From a checkpoint of a small segmentation model.
Model: 9.88M parameters, encoder arch mlp_mixer, encoder norm rmsnorm, encoder activation geglu, encoder layers 10, encoder width 192, decoder norm layernorm, decoder activation silu.
Training: muon at rate 0.0038, 7000 steps.
Data: 195000 training examples, 1.7 epochs.
Rows from block 4 of the decoder of a small segmentation model, named by matrix and row number. Rows with one number belong to one channel. Each number is 128 + 24 x the weight over its row's rms, rounded and kept within 0 to 255. All counts start at 0. After the name is the row's rms in percent of the matrix's.
After each channel's rows are labels from the 100 images, of 14976, where the channel reaches its highest value: "top examples" is what is common among them; "peak on" is the class under the peak. Only what is clearly more common there than usual is listed. The data: simulated telescope pictures of galaxies. In brackets: how many of the 100.
# convs0: first 3x3 conv (decoder.decb.0.2.convs.0.weight, 192x192x3x3, each kernel summed), inputs 0-95
# convs1: second 3x3 conv (decoder.decb.0.2.convs.1.weight, 192x192x3x3, transposed, each kernel summed), outputs 0-95

convs0.158 162 [119  96 145 214  94 116 144 108 127 129 136 114 151 139 105 145 177  69 128  95 149  95 140  73 130 142 109 122 137 118 153 140 122 120 127 151 132  99 147  95 159 170 120 137 112 141 123 109 110 100 109 130 100 114 121 142  91 123  92 146 139 128 117 113 209 110 126 119 116 159 119 120 110 125 129 128  96 115 150 132 131  90  98  90 116 117 106 129 149 141 141 131 100 151 136 131]
convs1.158 187 [135 185 152  43 131 101 116 114 155 141  81 143 100 136 145  90 118 179 142 138 108 103 137 133 118 122 137 174 130 112 140 116 161 115 120  80  89 165 145 136 127 118 102 149 125  95 129 121 167 148 160  86 128 142 144 152 131 140 114 172 119 106 149 147  56 113 104 155 139 114 128 120 142 157 118 119 151 159 101 147 127 113 101 111 131 102 139 144  94 142 101 130 147 114 127 129]
top examples: edge-on disc (100)
peak on: galaxy (100)

convs0.130 090 [125 125  75 149 131 148 134 104 116 159 134 127 109 121 173 124 134 171 160 155 142 158 123 100 125 137 151 129 149 154 143 140 141  88  99 143 127  97 136 106 158 126 119 175  97 111 131 121 128 140 137 120 124 138 148 110 138 112  49 144 139 143 121  70 125 144 145 117 120  65 142 119 128 117 107 140  72 128  67 139 114 124 124 132 131 141 149 148 118 151 142 158 127 156  90 127]
convs1.130 065 [137 109 114  71 133  95 147 130 117 111 122 125 138 137 134 141 132  79 122 154 109 120 133 143 126 120 118 122 140  97 124 132 133 129 139 157 126 135  95 142  84 104 155 117 111 121 146 113  95 163 105 110 101  90 124 177 146 135 155 138 121 145 151 146 142 110 134 152 130 153  80 106 131  70 129 104 174 121 142 147 102 144 141 144 160 142 129 144 162  88 138 121  93 156 111 192]
top examples: irregular (82)
peak on: galaxy (93)

convs0.97 118 [179  99 112 122 109 127 175 136 101 112  87  90 141 115 107 122  98  93 142 144  75 110 156 104 147 105 102  67 134  99 141 134 116 111 139 112 106 111  94  93 148 105 116 132 161 179 147 133 144 123 126 105 110 129 113 151 155  85  89 130 146 127 113 131 105 112 144 136 128 131 126 114 128  98 157 105 160 123 110 125 181 143 105 120 128 130 114 103 127 133 132 148 122 133  62 124]
convs1.97 139 [124 175 167 112 110 137 131 120 184 160 115 139 111 169 142 126 190 180 134 114 171 127  96 144  90 111  96  92 148 149 110 138 100 125  87 145 132 139 123 131  98 138  94 115 139  89 121  97 133 117 155 122 176 155 150 129 166 151 154 110  95 142 125  84 133 163 122 106  98 127 127 138 130 135 107 127 113 112 137 148  88 136 142 163 160 165 124 105 103 118 103 154 140 139 126 139]
top examples: ring galaxy (50); winding: clockwise outward (50); tilted (39); barred spiral (26)
peak on: galaxy (69)

convs0.112 080 [101 174  93 121 145  97 129 154 141 126 132 117 129 152 171 126 164 132 155 113 162 113 126  99 118 142 138 129 132 136 135 105 112 112 146 121 122 128 155 121 145 149 128 123 146 108 114 126 174 117 128 131 101 140 124 108 126 113  37 129 117 139 143 116 146 145 143 144 114 170 114 135 136 145 133 131 126  91 126  93 119 139 144 134 137 135 180 117 122 122 160 138 162 145 187 130]
convs1.112 049 [135 112 127 138 136 136 126 103 132 120 117 117 185 133 145 148 151 109  95 146 128 153 133 147 135 109 103 100 170 148 112  87 161 138 138 139 168 132  96 119  88 113 145 164 108 132 157 116  82 127 115  75 139 110 117 134 153 151 185 109  86 113 135 139 148 136 129 124 128 113 119 119 126  75 123 115 131 147 128 157 110 109 142 135 134 131 139 134 145 126 127 130  78 155  88 115]
top examples: merging pair (37)
peak on: galaxy (73)

convs0.83 120 [104 183 106  76 112 101 105 128 137 225 140 109 120 110 111 129 137 109 157 131 105 121 128 136 110 160 144 149 128 132 141 146 145 114 113 118 118  75 139  83 161 139 126 160 109 101 145 126 145 145 134 152 162 125 114 132 183 143  90 137  98 134 161  99 151 117 138 118 117 141 118 122 149 160 118 129 103 137 126 116 120 111 113 153 115 154 142 145 148 129 154 141 117  58 116 170]
convs1.83 136 [114 118 120 163 103 141 132 148  87  93 176 100 151 121 140 144 145 137  77 124 107  91 139  83 124  96 167  85 113 144 109 154 115 116 105 170 110  95 118 127 132 150 125 106  92 111  79 125 123 170 102 138 126 134 116 121 140 133 137 103 174 137 137 129 106 100  99 131  86 112 149 124  82 101 131  89 141 138 140  99  96 118 124  92 111 145 127 129 120 130  95 103 133 148 147 109]
top examples: lensed arc (73); small (69); ring galaxy (27)
peak on: galaxy (70)

convs0.191 147 [179 130 124 107 123 173 139 148 128 136 138 137 143 127 149 124  87 106 115 131  99 112 101 115 132 142 111  84 142 159 123 117 124 110 130 120 131 143 126 141  84  97  99 118 146  93 139  52 124 151 128 139 154 149 117 122 139 157 107 162 139 130 122 113 117 165 162 136 134 107 123 103 126 121 111 166 162 122 165 116 139 119 106  83 130 106 141 115 116 121 142 109 117 102  97 102]
convs1.191 155 [ 63 135 110 147 143  67 103 123 134 147 128 101 123 143 109 159 128 183 129 161 118 160 179 129 162 120 117 164 133 101 130 170 103 120 120 133 112  90 125 110 186 133 152 124 143 161 130 162  87 113 144 125  85 102 126 130 127 101 112 107 133 116  92 133 137  86 113  97 129 103 151 165 137 112 116 110  95 136  94 124 153 126 146 143 164 123  91 111 126 121 106 158  96 133 136 132]
top examples: many-armed spiral (97); winding: clockwise outward (66); tilted (53); winding: anticlockwise outward (31)
peak on: galaxy (76)

convs0.152 152 [151 128 103 152 119 136 135 119 113 141 116  92  94  96 175 113 100 173 130 190 182 144 135 111 130 127 121  94 169 217 126 130 131 135 129 130 127 107 118 105 147 135 126 146 118 134 105 147 127 145 130 138 135 145 121 104 122 120 240 121 104 125 120 115 100 145 102 117 130 139 108 157 136 114 114 155 132 103 133 145 114 135 158 126 122  86 144 110 136 136 121 162 159 144 124 112]
convs1.152 156 [119 152 131 137  48 125 156 144 121 135 127 129 134 176 112 137 150  48 150  98  69 115 151 134 124 149 139 177 108  76 112 136 112 125 171 102 132 118 153 147 154 130 132 123 136 148 156 147 133 128 116 116 113 152 111 134 156 135  70 147 141 136 141 121 154 109 106 132 171 105 145 151 113 180 129 127 132 106 128 124 179 140 134 151 163 100 150 116 145 139 152 125 123 119 151 118]
top examples: merging pair (91)
peak on: galaxy (100)

convs0.34 191 [128 146 115 154 142 190 123 107 126 148 128 125 151  48 156 134 106 185 150 126 167 127 101 107  95 135 118 127 139 122 144 101 130 168 109 123 125  97 125 100 200 171 129 133 121 112 122 147 135 166 127 122 119 122 124 122  90 140  86 126  85 141 126  97 139 131 139 105 129 156 154 117 149 113  91 110 119 149 131  90 132 148 141 142 120 118 121 122 155 125 111 143 135 164 119 122]
convs1.34 143 [131  89 118 140  99 132 112 124 107 124 131 133 127 100 143 138  90  76  86 100  81  77 173 154 139 116 146 127 120 139 119 146 113 141 112 172 129 116 140 165  83 127 137 132 116 110 139  93 126 152 115 165 124 122 137 143 107 123 157 104 144 152 150 168 153 118 144 164 105 154 123 136 115 114 139 156 140 108 140 200 158  92 141  77 119 110 125 106 145 115 123 124  93 116 118 165]
top examples: irregular (100)
peak on: galaxy (41)

convs0.92 118 [133  74 140 146 112 158 127  67 133 128 146 121 108 174 130 140 101 117 137 108 158 122 141 118 139 117 151  99 137 176 116 119 146 129 112 132  92 158 127 168 143 133 130 120 115 121 122 110 120 124 120 113 139  88 125 131 126 163 124 144 120 145 128 126 182 137 182 147 130 128 119 141 129  84 145 177 136 108 153 135 124 111 101 122 135 140 123 138 142 139 144 116 120 137 136 132]
convs1.92 143 [144 163 138 126 144 133 130 159 115 103 154 139 130 104 127 137 154 121 134 121 102 150 113 144  99 107 145 165 126  79 191 127 156 145 151 105 152 110 155  98 115 105 110 135 131 141 138 169 112 153 177 111  85 200 130 137 118 135 127 117 163 112 155 149  94 165 122 112 134 136 124 111 128 184 113 140  76 132 121 117 150 103 126 155 155 117 128 152 165 115  85 143 120  91  87 139]
top examples: winding: clockwise outward (85); small (55); barred spiral (51); two-armed spiral (30)
peak on: galaxy (85)

convs0.5 110 [ 66 104 155  89 156 186 130 133 126  98 131 152  97 135 150 135 101 112 126 127 140 125 137 126 137 135  72 114 122 134 131 122 146 130 156 135 152 173 143 105 143 143 115 109 118  92 107 126 124 148 144 116 120 126 129 123  74 117 212 143 106 109 136 118 120 139 176 140 128 163 126 146 145 137  91 170 116 141 125 120 148 153 122 109 126 155 124 102 121 129 106  83 168 186 156 134]
convs1.5 090 [168 150 141 167 102 111 145 119 135 165 153 156 144 152 158 175 165 138  78 153 146  98 145 122 127 106 131 110 123 134 166 103 130 124 139 124 105 122 124 132 127 134 149 154 168 133 115 137 139 102 128 159 129 106 121 131 203  93  83 100 157 112 122 117 123  91 143  71 133  94 139 126 150 138  90 106 138 108 105 125 137  80 117 121 124 112 120 112 141 116 115 149 121 103 121 117]
top examples: many-armed spiral (99); winding: clockwise outward (76); tilted (57)
peak on: galaxy (93)

convs0.159 066 [150 138 140 145 154  95 115 139 153  95 136 141 103 111  82 153 119 129 167  81 158 135 135 154 137 114 121 126 106 114 131 139 151 111 111 111 100 100 168 132  68 103  87 157 133 135 132 104 131  61 156 154 126 129 137 118 141  84 142 142 148 131 119 164 127 142 141 114 152  82 127 125 106  79 153  98 126 125 137  88 167 158 149 131 155  92 137 187 140 134 116 162 131 134 154 106]
convs1.159 039 [133 145 131 214 122 135 175 132 119 124 145 121 107 143 138 110 138 154 129 145 138  95 132 113 132 119 105 122 127 138 141 112 127 175 118 137 139 187 128 151 188 129 132 102 128 119 116 116 137 156 134 146 104 130  99 142 148 185 139 123 124 137 139 110 170 139 148 142 118 168 101 150 137 154 110 144 118 119 124 151  47 102 132  59 125 173 156 105 125 136 145 114 129 159 110 166]
top examples: bright star with spikes (56); ring galaxy (33); lensed arc (26)
peak on: galaxy (52)

convs0.19 131 [141 159 112 143 138 148 129 135 127 112 130 131 126  77 120 148  58 153 169 157 142 145 108 129 128 121 118 117 123 115 205 113 129 131 141 110 124 104 126 106 190 130 140 112 167 121 139 130 129 131 114 123 118 128 157 117 131 147  80 118 112 119 125 136 121 155 140 105 144 152 115 135 137 112 153 122 125  99 137 107 117 132 128 113 145 119 124 148 117 141 130  97 133 162 133 150]
convs1.19 092 [164  50 112 113 143 153 122 142 121 168 123 112 138 106 135 153 145 182 116 144 115 108 125 128 112 150 145 135 116 187 148 117 109 130  96 121 139 124 175 150  97 164 100 150 118 116 143 134 128 145 131 131 103 153 132 134 145 100 164 110 131 134 119 150 127 113 136 160 144 138  99 124 145 102 116 125 140 149 107 140 132 123 157 148 123 126 131 112 126 132 118 121 126 125 109 141]
top examples: irregular (99)
peak on: galaxy (37)

convs0.101 096 [171 142 123 128  82 167 130 166 135 120 124 171 139  80  61 144 113 101 124 117  93 136 145 166 148 114  99 124 130 115 127 159 118 110 149 100 133 216 129 193 134 129 128 119 127 134 130 128 110 109 123 142 110 122 117 130 111 154 181 135 180 127 127 117 112 135 135  99 138 169 130  93 117  99 130 124 116 132 143  95 131 119 123 115 131 120 154 125 127 128 137 131 117 134 151 127]
convs1.101 068 [ 99 148 140 159 135 147 120 113 107 132 128  98 131 136 151  83 128 140 122 125 143 122 106 104 133 114 169 140  80 117 157 150  97 146 145 100 130 114  99 113 143 174 133 121 151 132  98 152 139 160 144  93 121 126  99 181 129 119 148 133 109  94 119 101 128 114 119 167 123 144 123 159 126 147 112 155 140 106 144 146  97 134 126 181 139 132 127 121 127 139 111 121 185 133 149 123]
top examples: many-armed spiral (90); winding: anticlockwise outward (75)
peak on: galaxy (91)

convs0.27 094 [165 151 144 147 131 113 158 120 131 121 154 141 121 112 154 149  95 131  71 164 168 117 121 136 140 123 136  98 142 124 139 146 122 106 154 113 152 158 132 148 141 134 129 124 146 151 145 113 119 130 138 135 140 117 100 133  97  96  80 117 146 135 125 148 117 149 139 104 147 157 140 120 131  71 137 133 133 126 155 113 157 130 123 134 155 141 148 125 135 114 114  95 107 100 169 136]
convs1.27 118 [105 108 107 111 141 146  53 169 132 148 122 106 133 142 134 106 135 130 131 104 139 136 147 125 123  76 127 120  89 132 156 114 139 138 141 126 156 135 127 141 139 148 134 126  86 123 106 145 112 107 118  94 107 133 116 109 177 141 137 117 115 163 151 118 125 116 118 131 109 155 150 114 127 196  77 128  90 115 133 135 113 152 142 124 105 128 147 112 121  71 129 159 128 179 113 133]
top examples: star cluster (57); lensed arc (36)
peak on: galaxy (67)

convs0.107 115 [130 112 121 153 177 136 149 111 143 118 116  99 126 144 133 115 212  55 177  89 115 127 126 116 117 114  98 112 128 114 132 132 107 117 130 122 126 156 124 128 113 172 107 119 120 144 150 142  84 116 109 141 142 112 117 144 135 130 103 130 118 130  91 128 143 109 141 104 112 107 124 124 111 121 106 103 125 118 125 100 157 148 141  62 111 142  67  97 122 150 103 113 129 173  95 128]
convs1.107 098 [142 145 128 115  66 119 146 154 188 109 114 131 102 156 136 108  33 187 123 167 135 160 137 118 100 134 144 129  97  97 124 157 125 140 153 131 136 151 132 133 125 125 100 110 111 138 131 125 113 129 139 153 125 141 151 112 153 140 186 155 115 112 162  97  74  78 102 144  99 116 111  94 130 159 126 131 138 104 137 115 136 130 129 159 166 134 164 147 141 148 185  99 129  94 151 133]
top examples: merging pair (49); barred spiral (43)
peak on: galaxy (93)

convs0.41 044 [172 161 154 122 136 122 126 156 136 163 164 131 142  99 108 135 147 148  86  99 153 123  79 156 134 127 141 121  89 135 120 132 124 140 113 130 121  93 124 134 116 142 140 111 142 136 114  66 143 117 144 123 195 164 109  99 175 136 140 114 157 112 115  87 156 149 141 122 132  79 133 122 125  97 118 116 171 103 119 124 135 108 123 144 112 156 123 145 110 143 158 102 132 124 153 133]
convs1.41 014 [ 70 151 133 123 166 136 132 147 101 116  98 131 144  85 156 117 121 142 126 131 116 124 127 114  69 105  83 156 133 145 125 131 107 147 115  96 129 122 144 138 192 117 101 183 140 100 149 118 135 157 105 126 106  90 116 154 141 138 142 151 127 113 129 136  90 101 143 165 145 142 126 165 107 136 137 144 119 163 135 173  70 180 132 142 177 139 131 109 132 136 101 134 113 179 131 125]
top examples: irregular (73)
peak on: galaxy (40)

convs0.177 151 [ 85 163 132 118 176 121 141 158 123 119 136 114 107 106 116 135 174 110 116  86 108 113 120 122 126 141 103 105 122  68 135 126 122 134 118  90 116 140 108 158  85 190 135 122 132 121 132  87 131 133 125 120 159 124 132 158 111  54  98 138 153 136 130 115 141 156 183 124 146 111 126 128 123 127 133 144 120 128 107 129 119 129 111 129 160 182 125 115 131 115 111 135  59  73 113 123]
convs1.177 132 [120 117 123 136  80 147  70 146 167 108 115 142 146 121 125 159 103 123 149 103 141 144 169 122 131 126 138 141  76 112 151 126 160 141 136 138 127 149 143 106 195  79 117  94 132 110 131 178 107  95 168  88  89 105 107 133 128 151 173 126 144 136 136 109 122 113 114 124 115 173 144 111 130 161 108 133 132 131 153 121 146 147 145 143  92  85 129 136 114 113 120 141 126 150 154 105]
top examples: round elliptical (92)
peak on: galaxy (100)

convs0.157 143 [142  44 111 132 109 112 110 163 146 132 128 140  79 142 141 116 138 141 144 126 161 121 131  87 132 129 126  96 138 109 129 124 126 128 121 122 123 189  92 165 155 188 181 109 129 140 141 136 134 154 113 155 154 105 143 141 100 178  75 121 100 135 119 182 166 149 119 118 133 127 122 101 141  94 117 115 121 117 131 141 135 116 149 101 124 156 121 114 113 137 130 128 119  76 189 116]
convs1.157 146 [150 120 124 123 145  92 129 121  85 146 140 126 165 126 150 161 109 151 102 142  37 137 117 146  99 131 136 162 135 162 109 107 157 103 132 134 142 131 120 123 137  36  83 160 148 117 130 112 171 112 132 100 126 123 143 113 169 127 166 128 157 129  89 126 129 131 138 148 107 105 151 131 153 139 114 123 153 143  96 108 139  99 157 160  99 101 160 138 171 143 125  96 150 173  97 134]
top examples: winding: clockwise outward (62); many-armed spiral (32); barred spiral (29)
peak on: galaxy (36)

convs0.118 123 [112 122  99 123 125 147 129 147 134 112 122 156 100  88 155 124 176 139 125 126 137 150 127  83 115 130 107 158 108 122 133  94  96 128 131 142 189 187 103 153 153 188 148 119 106 118 139 103 122 170 115 130  96 129 134 131 111 111 141 117 129 116 141 110 127 126 113 132 127 103 149 128 116  87 117 150 139 121 121  99 106 139 181 134  83 158 108 134 106 121 115 120 117 146 113 205]
convs1.118 109 [146 131 166 104 121 107 138 108 127 128 125  94 163 134 155 120 132 144 109 109  98 124 149 181 128  93 159 106 138 112 162 145  98 110 110 106 118  96 122 112 126 120 128 100 117 129 115 112 141 137 127  70 109 112  76 123 130 117 113 118 172 157 124 132 121 130 163 105 104 136 146  94 115 139 130 122 152  94 155 123 118 115 147 124 135 122 112  83 151 142 111 117 113 131 128  97]
top examples: winding: clockwise outward (98); many-armed spiral (93); tilted (49)
peak on: galaxy (94)

convs0.79 115 [119 134 159 165 121 151 141 119 125 142 120 127 100 166 153 173  88 118 109 114 142 136 137 111 137 131  74 141  88 116 144 146 125 182 133 133 146 153 136 119  89 123 113 128 102 194 117 141 123 102 131 131 113 154 122 149 145  85  70 133  79 131 122 128 120 117  96  90 124 168 130 123 118 107 102 110 115 124 128 126  92 134 139 144 152 119 109 135 132 155 118 105 127  81 206 125]
convs1.79 144 [156 150 128  91 164 102 130 148 165 200 115 125 148  98 113 111 170 136 102 122 161 120 103 170  82 126 151 143 160 135 125  80 160 111 141 128  86 127 120 120 134  97 178 146 136  55 136 130 144 158 101 113 116 100 132 141 150 154 114 105 131 108 114 123 137 126 126 136 118 101 142 157 132 146 135 161 145 116 132 139 130 111 140 153  95 148 130 114 135 113 142 157 132 183  83 150]
top examples: star cluster (97)
peak on: galaxy (97)

convs0.122 105 [111 106 144 178 125 149 123 119 146 126 166 144 122 134 144 151 130 133 101 158 100 133 118 151 138 176  97 154 139 128 129  84 124 135  97 152  82 101 100 179 122 118 140 134 115 107 132 113 107 134 111 177 146  77 143 115 158 170 126 126 137 134 140 119 158 151 129  99 116  77 170  88 141 109 129 146 137 110 172 146 103 118 124 159  99 144 103 130 134 141 136 151  98 122 124 126]
convs1.122 091 [142 137 129 125 156 123  67 150 113 109 109 137 125 112 130 129 107 124 126 136 131 160 107  98 106 124 170 135 131 149 141 148 159 111 134 169 142 117 202 128 139 124 147 152 106 115 113 147 127  80 135 142 117 165 126 132  84 122 151 111 183 137 104 179 121 152 112 133 147 145 128 161 124 160 167 137  97 128 141 144 176 161 142 107 119 117 165 171 140 117 135  96 148  97 166  96]
top examples: winding: anticlockwise outward (68); small (64); barred spiral (52); merging pair (32)
peak on: galaxy (86)

convs0.146 054 [ 94  98 119 132 130  83 169 158 118 134 115 106 161 160 146 155 169 116 109 121 134 119 139 113 161 152 170 135  95 146 118 127 127 178 145 152 138 129 132 141 106 134 128 131 144 157 122 143 138 126 125 145 131 102  93 120 159 139 107 128 127 122 144 165  79 130 117 145 130 150  85 118 143 109 172 126 159 113 127  90 148 124 143 112 113 123 122 141 108 141 123 122 133 163 216 152]
convs1.146 027 [150 145 100 152 143 161 121  92 131 130 106 138 122 116 123 142  89 167 108 189 145 145 130 192 136 116  64 128 141 120 133  96 169 124  91  93 122 159 129 124 138 131 106 136 106 136 129 107 135 116 110 131 129 144 107 123 139 139 162  51 141 120 168 104 183 147 157 109 156 114 111 185 100 128  73 125 129 152 151 112 140  63 137 128 140 104 129 119 127 139  84 176 137 132 104 106]
top examples: tilted (50); winding: clockwise outward (49); barred spiral (28)
peak on: galaxy (41)

convs0.6 187 [132 132 107 153 148 131 127 120 137 108 141 133 101  76 143 114 152 223 149 133 181 120 128 123 144 133 115  94 134 176 113 138 126 126 131 133 115 153 141  98 126  73 106 135 129 120 114 144 122  98 123 174 115 133 125 138 150 127 224 132 128 126 127 158 107 128 115 146 120 132 122 169 128 126 137 145 101 124 131  95  95 137 128  83 122 177 143 132 142 139 134 101 133 118 135 104]
convs1.6 164 [122 124 115 157 115 135 145 119 134 138 131 133 130 153  96  95 112  25 128 119  93 135 157 152 114 122 161 146 129 132 180 119 118 114 139 126 143 131 109 133 178 107 130 124 131 149 104 138 152 146 131  89 126 110 169 133 119 161  72 119  97 149 119 145 147  98 127 115 122 128 149 124 137  88 141 127 132 116 139 142 130 132 119 155 120  75 124 111 101 140 126 148 157 149 152 155]
top examples: merging pair (100)
peak on: galaxy (60)

convs0.80 151 [ 90 142 139 180  90 114 123 142 130  89 121 116 125  91 104 108 207 117 136 106 157 103 118  88 143 125 109 127 114 128 111 124 132 111 122 146 133 137 138 137 128 129 116 145 145 120  99 122 134 109 117 133 120 154 146 145  63  98 114 140 140 130 131 150 117 105 124 148  95 131 118 143 121 121 147 110  90 135  96 107 130 167  95 123 150 163 113 130 117 125 123  90  94 142 118 132]
convs1.80 145 [131 122 149 105  96 128 114 121 166 124  97 177 111 154 126 117  74 142 111 127 124 151 138 121 114 144 121 163 148  92 143 143 137 104 163 117 120 177 109 106 152 159 139 126 109 104 122 184 133 153 142 143  99 128 119 136 154 119 153 130 156 106 139 121 158 128 108 105 146 142 113 110 133  73  98 130 122 150 142 100 155 133 149 136 133 114 137 137 137 131 166 153 101 101 119 110]
top examples: edge-on disc (71); flattened elliptical (29)
peak on: galaxy (100)

convs0.135 136 [107  92 128 202 108  88 132 173 100 143 106 121 126 116 151 133 100  91 110  87 127 137 123 126  99 112 112 113 136 110 141 119 126 139 143 124 168 182 132 122 120 126 123 131 130 111 125 126 128 130 133 126  99 135 126 116  94 105 190 126 154 112 125  97 166 125 101 131 129 127  98 154 109  99 134 124 128 127 173 123 126 130 125 128 102  82 131  99 133 123 124 192 132 115 105 128]
convs1.135 211 [114 159 145 105 105 120 147 126 122 119 144 164  90 125 133 111 178 179 119 144 129 125 169 115 138  98 117 138 129  92 149 122 149 172 100 176 110 117 137 117 135 114 142 131 130 133  97  97 113 170 128 111 147 117 125 129 178 118 128 114 108 134 155 149 128 156 162  82 149  86 134 144 120 125 149 114 146 113 111 124 143 160 105 134 148 119 124 119 139 122 126 145 134 160 137 124]
top examples: tilted (81); ring galaxy (60)
peak on: galaxy (40)

convs0.179 086 [122 142 162  94 135 119 124 133 113 125 149 106 124 108 181 149 165 123  85 108 119 116 148 168 168 117 110  77 143 157  98 118 127  97 116 133 105 199 122 146 132 169 110 108 111 127 114 142 122 116 125 147 154 142  96 171 154 203  92 128 109 137 136 187 165 165 145  87  96 122 131 155 123 120 138 125 138 140 130 143 104 128 143 117 130 159 125 115 129 139 135  94 144 167 111 118]
convs1.179 045 [120 134 105 148 139 150 104  89 140 150  74 163 144 214  96 138  86  92 135 143 132 143 117 126  75 107 135 127  85  86 102 112  86 114 143 108 130 115 122 109 118  71 162  88 108  88 170 132 164 165  72  95 119 138 166 105 110  70 162 124 129  98 135 144 130 123 141 138 135 138 141 105 133  90 123 139 145 114  99 134 140 122 143 124 152 136 159 140 127 127 123 118 150 145 159 130]
top examples: winding: anticlockwise outward (68); barred spiral (46); merging pair (32)
peak on: galaxy (68)

convs0.45 078 [116 159 142 163  70  92 115 162 129 109 126 126 116  94 118 109 150 139 118 172 123 143 127  98 101 111 149 139 123 114 120  94 147 123 112 148 170 114 115 142 105 148  87 132 134  68 135 177 114 132 137 153 158 101 118 112 131 137 121 131 142 151  94 168 130 125 150 111  96 139 154  84 132 136 126 136 184 134 163 125 146 109 128 139 109 129 126 148 128 139  91 126 106 108 123 166]
convs1.45 034 [163 125 125 128 154 155 121 125 122 135  84 131  78 144 122 105  94 121 132 108 190 116 121 140 116 141 148 162 134 172 144 144 129 109 105 117 121 120 175 112 147 173 143 142 114 165 124  90 125 146 146 139 117 165 134 127 132 195 150 130 127 121 128 134 125 152 115 161 157 168 120 136 134 150 165 162 166 136 157 111 136 124 153 117 123 117 105  84 118 126  98 106 140 111 127 127]
top examples: merging pair (51); winding: anticlockwise outward (43)
peak on: galaxy (48)

convs0.88 142 [123 111 188 102 115 105 115 156 126 160 128 145 159 169 141 125 159 100 125  98  86 111 174 127 157 112  88 120 109 128 127 120 125 106 138 168 113 107 142 116 137  96 139 148 148 163 112 113 140 161 121 114 133 129 125 137 136 120 130 127 176 137 135  51 141 121 139 109 130  83 113 105 104 123 128 132 159 122 133 138 174 122 127  88 157 152 130 118  95  97 112 144 125 153  96 154]
convs1.88 151 [132 141  51 151 153 137 139 137 129 111 110 109 153 126 144 156 116 131 111 138 115 128  79 140 137 145 110 117 102 172 106 127  93 160 132 117 147 143 123 147  97 153 105 102 103 131 149 146 106 132 125 135 125 130 157 122  82 143 169 114 132 128 112 151 146 146  93 136 137 189 116 160 140 116 140 124 161 117 117 162 129 137 134 128 101  95  88 153 133 105 118 141 128 137 100 115]
top examples: tilted (78); winding: anticlockwise outward (54); small (48); two-armed spiral (30)
peak on: galaxy (39)

convs0.184 155 [137 143 105  93 125 115 119 134 118 114 138  90  86 107  64 112  67 130 167 161 130 149 123 149 121 131 156 119 129 120 118 133 118 125 119 148  99 165 135 143 109  93 126 148 102 103 115 137 127 141 127 117 119 116 119 118 135  95 138 135 106 132 127 112  99 100 145 123 144 135 129 146 123 136 136 102  98 145 192 145 110 148 122 107 101 133 135 104 177 122 151 129 145 127 111 126]
convs1.184 214 [114 147 126 160 157 127 147 120 118 101 119 128 138 141 104 146 126 110 125 114 196 133 102 133 142 114 156 129 130 118 106 142 160  97 111 140 132  87 118 118 122 160 169 127 130 144 164 113 111  80 110 113 127 151 117 147 103 155 140 124 106 123 141  95 138 121 115 102 167 136  97  96 111 128  78 107 152 145 106 107 105 138 128 142  91 144 145 144 109 169 121 151 120 136 146 106]
top examples: lensed arc (100)
peak on: galaxy (99)

convs0.52 144 [123  98 109  88 136 192 125 157 113 157 125 132 107  78 116 130 110 170 107 154 118 115 112 123 124 167 114 119 114 111 117 122 119 137 120 119  96 109 100 149 148 128 126 109  99 118 130 111 132 170 127 111 111 107 125 119 102 107 145 130 131 127 107 104 128 126 209 128 128  95 139 197 139 119 129 134 145 130 131 146 121 105 130 134 163  79  99 124 141 119  94 145 107  68 107  85]
convs1.52 214 [130 126 125 149 183  63 122 126  89 104 116 146 155 164 131 130 142 113 141 110 151 143 104 129 122 121 152 122 108 141 137 142 185 120 124 133 157 147 163 115 150 143 165 154 103 133 141 127 109  94 108 125 143 136 154 165 135 109 138 158 124 133 125  97 156  56 134 155 160 132 106  92  83 140 167 119  62 155  90 127 140 146 116 140 158 151 142  96 155 149  90 141 137 142 126 161]
top examples: lensed arc (100)
peak on: galaxy (99)